config.toml
dataset = "struck, bounced, scraped and rolled objects made by modal synthesis"
precondition_frequency = 25
max_precond_dim = 1536
lr_schedule = "linear"
Rows from block 9 of a small spectrogram enhancement model, named by matrix and row number. Rows with one number belong to one channel. Each number is 500 + 50 x the weight over its row's rms, rounded and kept within 0 to 999. All counts start at 0. Numbers have three digits each.
Before each channel's rows are labels from the 100 clips, of 14976, where the channel reaches its highest value: "top examples" is what is common among them. Only what is clearly more common there than usual is listed. The data: struck, bounced, scraped and rolled objects made by modal synthesis. In brackets: how many of the 100.
# convs0: first 3x3 conv (model.mid.2.convs.0.weight, 128x128x3x3, each kernel summed), inputs 64-127
# convs1: second 3x3 conv (model.mid.2.convs.1.weight, 128x128x3x3, transposed, each kernel summed), outputs 64-127

top examples: white noise (64)
convs0.7:483551455519417515494539623661495437543460473473479490511505396437579470469489407457522442487508577516521428521498545451466580489472529540465482521486527562461517535502487440540496428508457595
convs1.7:546423490498506481460567447504600385407487422512452493493467565382558485446516466574512550495590478531537545500505458536465489513445466478502491456516521485481508476472483557447529379497543507

top examples: one hit (68); glass-like damping (38)
convs0.14:417590482477417426463501520486458543455568470405430551548577390527536576443517552532426473544531527501522657508449459471494552548419521450471464497571469579500528539539454468524418424469520497
convs1.14:571479495484527511515500568509541410509492585515574430476479499434426556480523468414537566483469510469536574482545499563502473499464460440510519558506449451530459395452552548433481590580490507

top examples: one hit (79); thin (high-pass) (41)
convs0.58:424477473410470514422597475585450541513539428499467459494588444434476478483555455506486470528503574447549533517493537561581477516572511528529497400582459491488584546552523547488556516460462616
convs1.58:602573541552526412498572538470433421516555542535544491516517509506450470482484454552545499534484552475584535452495504539499426529461470543624520511506530522495505501425481460573384485423510482

top examples: one hit (90); rubber-like damping (42)
convs0.97:544500502499569456459546498434534613416516403466454497584545529465474485527531452518560441442568609470471454523423521497580416562563455426414464506581474475505451474462490399470452470488540534
convs1.97:408496534482475448598437502532443569515553528516551556505473497462524514536446545494504473572497540421603377446503468447467560488489532572422545497449488396389476516464495479571432550545596487

top examples: striker: soft (87); clamped rod (36)
convs0.122:493508589409510572500552517532565497501455402456513513513465525472453521473472439443426474500512507496533490440654532548505575553461468503503600529470447590513409445495484347487524433496525524
convs1.122:498443510539452442580622399450514519451550490602453412537456448543524521516481509562462524457491413520450404551455491483497531494583621477511514478448585455518457514466490551538513474469454522

top examples: striker: soft (78); large (67)
convs0.8:516478512472508463483537430399616524434509521487550534478422465545499538630453516516467476469499435516422439492534490553521416554485489458506618467505521508515449504496507543413442560506511541
convs1.8:466564487435485476474517516504505517426576526508450546579554460611453413545470494522618542485505582557561373448488421517509453543559468623473432532475560480508494476477594501489568512444586529

top examples: striker: soft (77); thin (high-pass) (39); white noise (35)
convs0.18:524620484477519448461475488476373543458480459569481460433479547573464481480423463451519523451585514532564549562581501436455452461503462492528563474461526481481454596494588506549468524500563519
convs1.18:517436525546460538456459459539567520469467591504508528433440505450388525592450570547540528540507398485513470492494570472481459523527449499510480602553490543576420467451489551537400531486501441

top examples: striker: soft (88); clamped rod (45)
convs0.36:477507542517524506470493510480451573568499485560492522538470468541559574530563400490485537603517441509408513466439518467520519482486531604553492483513474489418450445486609493489444541475541441
convs1.36:509593521435479481466455575489443430508552530454565502514448510503499477518486422517541432478568477536528536562428463557504457504556488485465575482383467492558411486560459460552512521570465480

top examples: one hit (41); pink noise (26)
convs0.70:461537436591557466509574495532578537465495580430571537447456525526533488511539558472488495408534485439550536529443391536514455519444508550522581489565488552440515542391516545413521560488415567
convs1.70:513494423470451505427424504469452521456505400558439556461442420494559482481494552559534484509490358558466436474534489535485508522602502442425541542404509414444462550578584464472531504568541421

top examples: white noise (34)
convs0.124:521570413514408517474493576525497501594570491538461512498508501508513457453453449497572509450494470533491524533539529518421485465493524481579512528576493577477538509453556573413550504375471604
convs1.124:521438535432605604495536564535602560522485486600534525505536550453479559492555537580466572494358518601423541581561532571463593492540552511498503537431575508530560511517475438542478431534470479

top examples: one hit (64); small (60)
convs0.25:498530512563495477428465502492477478447478354470488466503558535523537518358501573459504493479506601494478541428455502519486428451505458423550525568489471572457530524456475378402511460467485460
convs1.25:503433471564520532506431482584482478504396496492534517579424482466575467432551462509498468459521537472438519474575527605479586549467492499496442547493436515571504628462475492590427497489453540

top examples: striker: soft (85); one hit (78)
convs0.19:478487526542567474495494504424461543525559501476524557590542567418454327472472582611474537483504478486460480511459506526502615471506464530535519563506500543531463430502508454521446577478512497
convs1.19:515440429526437531562507502577535517548456494461536526564514528518604473514563539518398427500442500469536581566478523458496434464560458567461438598493554486455456525451520469551412454532428450

top examples: striker: soft (77); one hit (74)
convs0.15:502471455483477477409530558471447465425524583534439545484409583490481521406450502530512494501498469518477504550552505511585529484467417457547539566509512486564576536388473548463449495487646450
convs1.15:366520540507591576503557445568534477591516474494471401456547583550501479510489427479495625521482470545556493517529471534414444470525559454505490546501382519490530497509498510540575509467557471

top examples: one hit (41)
convs0.20:513478551570561461454472485505472501539487443472560543546493567530533398445536553557510544471468490507463481456513451565437568510480427582463575481603498612512435535399555412450513491500414518
convs1.20:412431528471518522523537570536441558469556444483531520477525547428499536509582479520483515493448524505569551480599540486465482517605499455542545509419407439575494561485514413451521473439482507

top examples: rolling (45); string (29)
convs0.1:451497458505526463436518526406452520601540551501499546547479524524536581478494484610450522477500448556528461438506434553481498477513475512451439452460514430541487454557555453484538536555515538
convs1.1:467515522557491433507533450469636528501465475504526376469488493573579506470475495554572441420418564503454582517532480358500515618440442513593618480520503452457535502524431492549558527430558514

top examples: white noise (74)
convs0.37:407540466489486507461512527630430488479508530584504451546565505511525522446556435530480491578525468498565488529504606478466482518500538550551400563534479473527466489484433450557529436490488473
convs1.37:494367532569524509459461466542622464519437422541534452452429418524528503495509472492554547532425493551437587498530469513487439498445494442511539479441479535481541497478452463522546580433496500